A small image captioner, trained from scratch.
Model: 12M parameters, decoder layers 12, decoder norm layernorm.
Training: muon at rate 0.0037, 10100 steps, batches of 64.
Rows from block 5 of the image encoder of a small image captioner, named by matrix and row number. Rows with one number belong to one channel. Each number is 50 + 12 x the weight over its row's rms, rounded and kept within 0 to 99. All counts start at 0. After the name is the row's rms in percent of the matrix's.
Before each channel's rows are labels from the 100 images, of 14976, where the channel reaches its highest value: "strongest on" is what is common among them. Only what is clearly more common there than usual is listed. The data: made-up ball-and-stick molecule models.
# r30: branch 2 reduce pointwise conv (encoder.blocks.5.r3.0.weight, 72x160x1x1), inputs 0-159
# b30: branch 2 3x3 conv (encoder.blocks.5.b3.0.weight, 108x72x3x3, transposed, each kernel summed), outputs 0-107

strongest on: space-filling; balls: three
r30.40 081:59 53 51 55 61 35 36 49 50 47 55 24 62 48 43 53 64 33 71 50 63 39 63 67 57 44 44 36 45 48 53 45 53 46 67 54 55 52 70 62 49 42 30 40 41 57 53 42 54 36 54 75 61 52 41 41 25 56 47 64 66 53 48 58 49 37 55 33 46 43 56 45 41 58 55 59 53 48 48 49 45 64 51 49 53 62 42 60 42 43 49 54 36 64 43 54 39 52 48 43 69 76 22 51 31 43 62 60 49 44 38 43 68 37 35 56 23 49 23 38 37 45 35 35 04 43 48 63 47 48 44 28 37 25 55 49 59 32 33 44 41 55 39 48 27 69 28 47 34 50 35 33 50 51 42 31 53 49 58 68
b30.40 081:67 54 36 43 34 49 54 51 46 75 67 53 23 38 69 59 51 52 56 69 49 60 51 50 52 48 55 26 34 70 48 63 49 62 56 62 63 55 37 50 35 22 48 57 53 62 62 62 44 62 77 72 49 47 56 55 43 70 47 51 51 37 57 54 47 69 28 57 67 47 65 42 36 47 53 38 47 55 52 51 34 64 50 62 51 26 52 65 63 71 64 42 33 58 60 60 39 62 59 56 42 62 48 38 73 36 44 52

strongest on: balls: twelve
r30.60 101:35 59 48 67 48 43 72 45 47 57 53 61 74 49 46 35 45 45 42 57 58 42 55 62 44 55 46 55 34 43 43 60 57 52 52 41 58 65 44 36 49 37 68 50 42 48 57 43 50 53 59 40 35 43 66 53 66 48 35 53 43 42 50 58 49 54 42 45 58 55 54 56 54 51 29 53 59 63 40 49 43 52 64 55 46 35 66 47 44 40 40 39 51 44 50 55 49 60 57 50 47 56 47 49 59 32 58 47 58 48 37 90 52 29 43 51 62 41 99 48 39 46 44 50 36 53 88 36 36 59 46 37 29 19 91 51 41 71 35 37 47 52 49 64 51 59 45 50 48 42 49 71 47 52 48 44 48 67 56 38
b30.60 126:38 25 63 61 40 52 59 47 37 43 54 59 50 47 42 67 30 50 62 39 55 40 46 53 41 47 45 53 69 52 44 50 42 60 43 43 52 47 31 51 36 48 30 55 36 61 25 33 63 52 29 44 36 47 49 39 54 29 32 51 34 33 54 47 50 22 53 40 40 29 24 42 61 43 39 50 43 31 32 67 35 52 39 62 40 22 30 43 45 60 52 44 48 44 47 66 28 47 60 52 58 51 64 38 29 39 45 55

strongest on: balls: twelve; balls: eleven
r30.34 110:34 40 60 56 56 61 32 60 30 56 59 17 45 47 40 36 37 51 50 46 37 51 59 44 49 59 52 50 59 55 62 65 30 44 36 44 52 48 54 48 61 54 42 58 40 59 57 59 56 50 55 43 56 51 56 66 64 53 52 46 41 48 54 44 66 37 45 58 56 36 58 57 62 35 43 56 49 47 58 59 62 39 54 51 36 65 47 57 55 53 32 52 51 43 39 64 48 38 47 46 61 33 57 63 67 47 53 49 78 84 60 34 60 74 58 39 61 71 57 54 35 72 52 42 31 84 93 43 49 65 49 50 70 34 51 46 31 87 37 46 59 50 39 59 56 34 58 56 50 49 59 54 58 56 62 57 59 75 35 58
b30.34 135:37 66 30 59 43 41 47 65 35 40 49 47 41 37 48 73 51 35 42 38 74 49 36 50 46 44 31 36 62 52 21 40 47 30 33 47 48 58 45 49 38 42 36 52 36 52 64 37 53 54 50 49 53 39 43 39 42 78 44 58 23 49 50 53 44 35 48 51 46 54 47 48 51 40 40 35 61 48 44 52 42 55 50 47 19 55 34 48 55 57 69 33 50 44 45 27 58 47 40 52 62 46 46 17 49 48 14 38

strongest on: space-filling; balls: twelve
r30.17 106:46 39 47 43 45 53 55 27 49 56 56 33 49 52 56 70 47 34 71 47 51 32 51 43 40 35 49 48 47 53 42 62 52 42 62 47 41 55 58 18 57 42 44 52 40 55 56 55 56 50 48 48 29 47 50 60 64 52 58 42 47 57 45 47 49 49 45 57 48 59 55 50 74 37 53 59 40 48 54 43 32 56 54 40 57 57 39 60 55 48 34 62 36 70 56 60 54 26 43 57 72 85 47 50 79 56 39 55 44 36 44 31 29 42 18 41 73 34 39 55 44 47 42 23 31 53 56 48 52 42 41 69 53 47 23 74 61 57 53 58 60 73 68 60 59 66 57 57 59 24 55 64 60 59 56 67 51 81 50 46
b30.17 101:49 55 45 52 50 56 62 45 34 67 76 49 34 48 40 24 35 58 54 49 75 25 49 53 48 42 47 40 52 48 49 47 36 66 53 45 47 47 64 52 34 59 61 61 70 38 56 67 43 46 37 62 66 28 54 57 55 69 48 47 43 45 67 51 55 55 49 45 63 34 48 69 38 50 37 40 40 64 44 28 37 55 49 27 37 40 75 40 51 32 74 21 44 47 44 38 49 27 54 39 41 45 54 63 39 54 43 36

strongest on: space-filling; purple ball
r30.11 080:55 48 35 38 49 57 30 75 49 56 44 46 55 58 44 30 54 50 57 68 32 62 43 54 58 38 39 52 36 54 64 62 59 55 42 48 63 52 33 33 43 42 52 44 72 46 63 69 47 53 56 48 39 40 65 50 56 42 51 51 55 76 66 54 51 32 47 60 46 64 47 49 46 55 50 41 48 55 43 52 33 53 56 53 45 37 51 30 47 54 57 32 57 51 41 44 52 40 41 45 46 61 56 50 74 30 80 51 69 77 48 44 58 36 56 17 31 32 59 33 58 53 50 53 50 46 39 50 72 18 43 65 44 37 56 50 57 26 26 31 55 48 47 55 59 55 74 58 41 53 46 20 26 48 58 49 43 19 51 49
b30.11 072:65 35 58 57 30 38 41 53 57 59 60 66 46 43 66 46 58 65 68 62 55 61 75 78 55 54 58 46 39 50 44 64 49 53 30 53 48 37 61 59 72 35 42 59 53 58 56 47 60 46 52 60 63 49 59 48 61 52 36 20 46 65 48 70 58 62 45 51 57 44 69 21 64 60 58 40 47 54 43 43 20 69 57 38 44 59 57 76 60 47 60 43 41 34 40 56 56 38 49 63 34 57 69 42 31 45 45 49

strongest on: space-filling
r30.0 097:45 61 44 41 47 45 32 41 62 45 31 62 63 45 48 54 39 50 36 36 43 46 46 39 47 34 64 44 66 54 59 36 38 54 43 45 44 57 52 29 47 49 54 50 44 50 39 44 39 47 33 27 43 45 48 57 43 37 43 53 42 42 37 42 39 56 41 55 47 56 52 52 52 45 58 44 46 39 46 38 77 33 42 53 57 48 41 46 57 35 60 38 44 31 70 50 47 37 48 47 41 58 55 41 49 35 38 59 52 56 69 46 44 39 43 56 46 46 66 44 48 55 85 57 85 43 54 84 42 99 48 34 53 69 79 40 51 60 79 22 50 48 51 55 50 31 57 48 41 70 37 24 42 48 45 54 44 32 48 49
b30.0 110:53 40 58 51 28 43 43 44 61 27 54 58 52 73 45 51 56 56 53 52 63 60 59 38 33 31 57 57 70 37 60 51 55 59 50 42 44 54 24 50 49 35 22 32 52 53 52 55 50 63 43 39 48 47 40 76 48 04 49 60 57 37 40 51 42 50 42 49 51 37 50 52 50 64 50 63 50 38 35 34 55 37 45 74 76 43 62 51 60 60 40 52 30 52 60 54 57 59 56 49 44 49 45 69 69 39 68 32

strongest on: balls: twelve; balls: eleven
r30.24 097:55 33 62 58 58 47 43 57 41 57 28 61 63 42 53 56 48 55 40 63 59 42 43 36 45 39 47 54 53 56 46 57 43 31 69 56 48 58 61 51 48 34 47 41 54 52 78 53 43 37 35 44 62 32 54 55 46 76 56 44 43 33 39 54 49 59 60 57 56 55 59 47 59 64 57 46 55 64 61 66 47 66 65 44 48 46 64 59 45 53 23 53 48 63 50 58 46 44 44 55 61 57 36 44 81 44 48 21 46 27 40 26 65 42 55 54 56 65 74 71 23 56 48 39 44 93 68 40 31 13 56 62 61 56 56 79 69 50 57 59 46 49 56 48 43 51 49 41 35 58 47 46 44 42 45 44 42 38 53 61
b30.24 094:46 52 53 51 45 36 57 40 39 59 59 44 24 47 56 49 54 59 59 48 47 34 23 57 60 57 51 51 75 38 35 51 46 31 51 66 50 44 52 46 35 54 37 48 59 48 49 33 40 54 46 46 36 48 28 33 20 44 55 44 44 59 61 46 50 16 42 40 42 66 67 64 58 38 39 36 52 47 46 46 52 52 37 35 39 42 37 42 47 46 45 25 41 50 43 48 23 57 38 33 40 62 35 29 31 58 26 28

strongest on: space-filling; balls: four
r30.55 090:29 52 47 48 57 49 75 66 44 54 50 50 36 49 53 36 63 53 44 56 45 42 41 54 49 55 24 47 53 59 42 38 38 43 29 61 62 40 31 38 53 52 56 50 50 43 52 29 40 52 43 53 60 70 58 36 57 32 52 39 37 58 63 62 52 58 37 54 45 52 29 43 48 53 57 51 65 64 41 43 56 53 41 44 51 38 57 54 53 54 53 42 60 50 40 55 49 43 49 41 29 51 43 58 31 41 83 54 76 28 54 45 32 46 47 34 67 56 36 38 20 76 39 62 38 47 37 38 28 11 62 52 73 39 38 29 58 18 38 64 41 50 47 45 50 38 49 58 39 77 59 36 53 50 44 50 53 40 54 64
b30.55 084:75 38 44 41 25 64 60 50 56 56 77 56 54 58 69 40 58 34 41 65 22 63 62 47 41 58 65 43 51 52 36 77 42 50 49 43 49 55 49 60 73 38 36 44 59 44 62 51 35 55 59 68 50 49 68 51 59 57 63 39 60 55 36 54 42 52 40 48 51 59 71 36 60 46 53 38 35 56 45 67 50 69 55 49 51 46 34 50 73 85 62 29 43 58 43 49 46 58 34 61 52 59 51 66 51 47 50 30

strongest on: balls: twelve; balls: eleven
r30.64 107:57 27 58 41 43 54 61 47 47 58 56 50 35 43 47 45 44 50 33 53 45 48 45 52 45 57 61 34 72 44 77 29 50 51 63 72 53 75 32 25 54 50 37 49 55 43 48 58 53 45 64 51 49 47 53 54 43 50 57 45 53 74 46 61 47 54 42 25 46 31 47 44 59 47 53 45 64 50 49 52 79 47 42 54 55 45 62 52 47 56 65 58 45 48 42 50 52 59 47 60 64 40 42 36 31 57 57 43 40 82 60 44 42 78 41 64 78 47 35 60 53 42 72 55 28 25 45 71 54 51 57 50 73 87 59 88 57 42 74 49 58 57 61 46 64 42 58 59 47 62 50 43 54 46 47 47 51 37 35 45
b30.64 103:38 38 33 31 38 54 42 57 63 51 55 58 48 62 48 43 53 53 47 64 51 57 59 39 43 50 34 47 82 38 51 56 29 47 37 52 50 44 40 53 49 22 29 45 50 33 86 45 53 28 39 48 53 52 52 57 49 38 54 41 37 67 50 43 62 62 46 41 66 48 41 86 25 56 41 59 50 50 34 36 58 42 37 55 54 37 39 54 54 52 37 53 53 68 45 49 45 50 53 31 56 65 22 56 59 24 60 56

strongest on: balls: twelve
r30.46 114:32 49 50 32 40 46 33 40 72 60 57 56 48 50 48 58 43 45 49 46 52 39 36 79 56 55 55 44 59 60 59 59 46 29 70 62 61 46 50 34 60 59 49 47 48 46 49 46 40 39 59 59 55 49 62 62 40 43 51 61 62 62 49 44 44 52 52 53 45 50 35 81 50 40 44 52 66 44 51 42 39 50 61 64 54 56 45 61 46 68 20 70 42 33 44 38 50 47 67 37 27 45 38 58 45 73 68 66 53 44 31 48 36 49 27 31 65 42 55 80 44 94 38 30 59 26 25 56 53 54 54 56 55 31 51 43 56 56 38 66 55 68 56 50 53 48 55 46 47 34 41 58 56 48 48 48 51 52 20 66
b30.46 102:57 51 33 61 73 56 46 60 24 75 60 52 22 59 49 43 46 31 61 51 75 47 67 54 54 59 61 57 78 39 46 77 65 59 52 38 46 62 27 66 40 59 57 40 49 52 60 78 41 40 35 73 55 35 54 54 52 51 56 45 39 43 48 46 60 52 54 38 47 62 49 61 39 49 46 54 44 41 52 25 42 70 40 37 45 29 33 68 50 39 35 49 43 41 52 56 41 41 42 38 45 58 54 71 52 48 52 49

strongest on: balls: twelve
r30.61 089:57 52 59 52 48 55 47 62 41 54 61 57 60 69 47 24 62 58 47 52 42 38 55 62 37 57 37 77 47 56 39 47 41 55 55 59 52 60 39 63 48 41 53 51 45 45 40 51 37 47 47 41 47 37 42 41 43 48 60 37 50 14 47 50 35 40 37 50 44 46 38 24 49 33 66 58 48 39 61 38 64 42 44 36 35 49 57 37 52 50 36 39 57 44 43 48 40 21 57 40 57 66 50 36 39 44 60 53 74 51 31 36 32 26 40 33 68 33 35 62 37 90 31 52 34 38 31 34 58 57 59 37 35 13 39 66 49 47 26 44 54 42 51 43 39 38 43 42 45 62 57 46 57 47 44 46 53 38 61 53
b30.61 080:44 40 28 44 21 53 73 48 38 45 70 59 52 43 66 38 50 61 45 49 30 74 52 43 35 45 52 57 47 48 50 75 41 47 57 34 63 52 43 70 35 55 41 44 59 47 63 53 43 52 49 56 56 64 71 65 54 56 46 24 49 68 46 57 45 53 57 48 34 24 47 36 43 56 43 42 42 45 52 61 52 25 27 51 55 36 43 42 77 71 45 44 42 69 69 52 34 33 53 49 36 64 47 47 36 47 53 35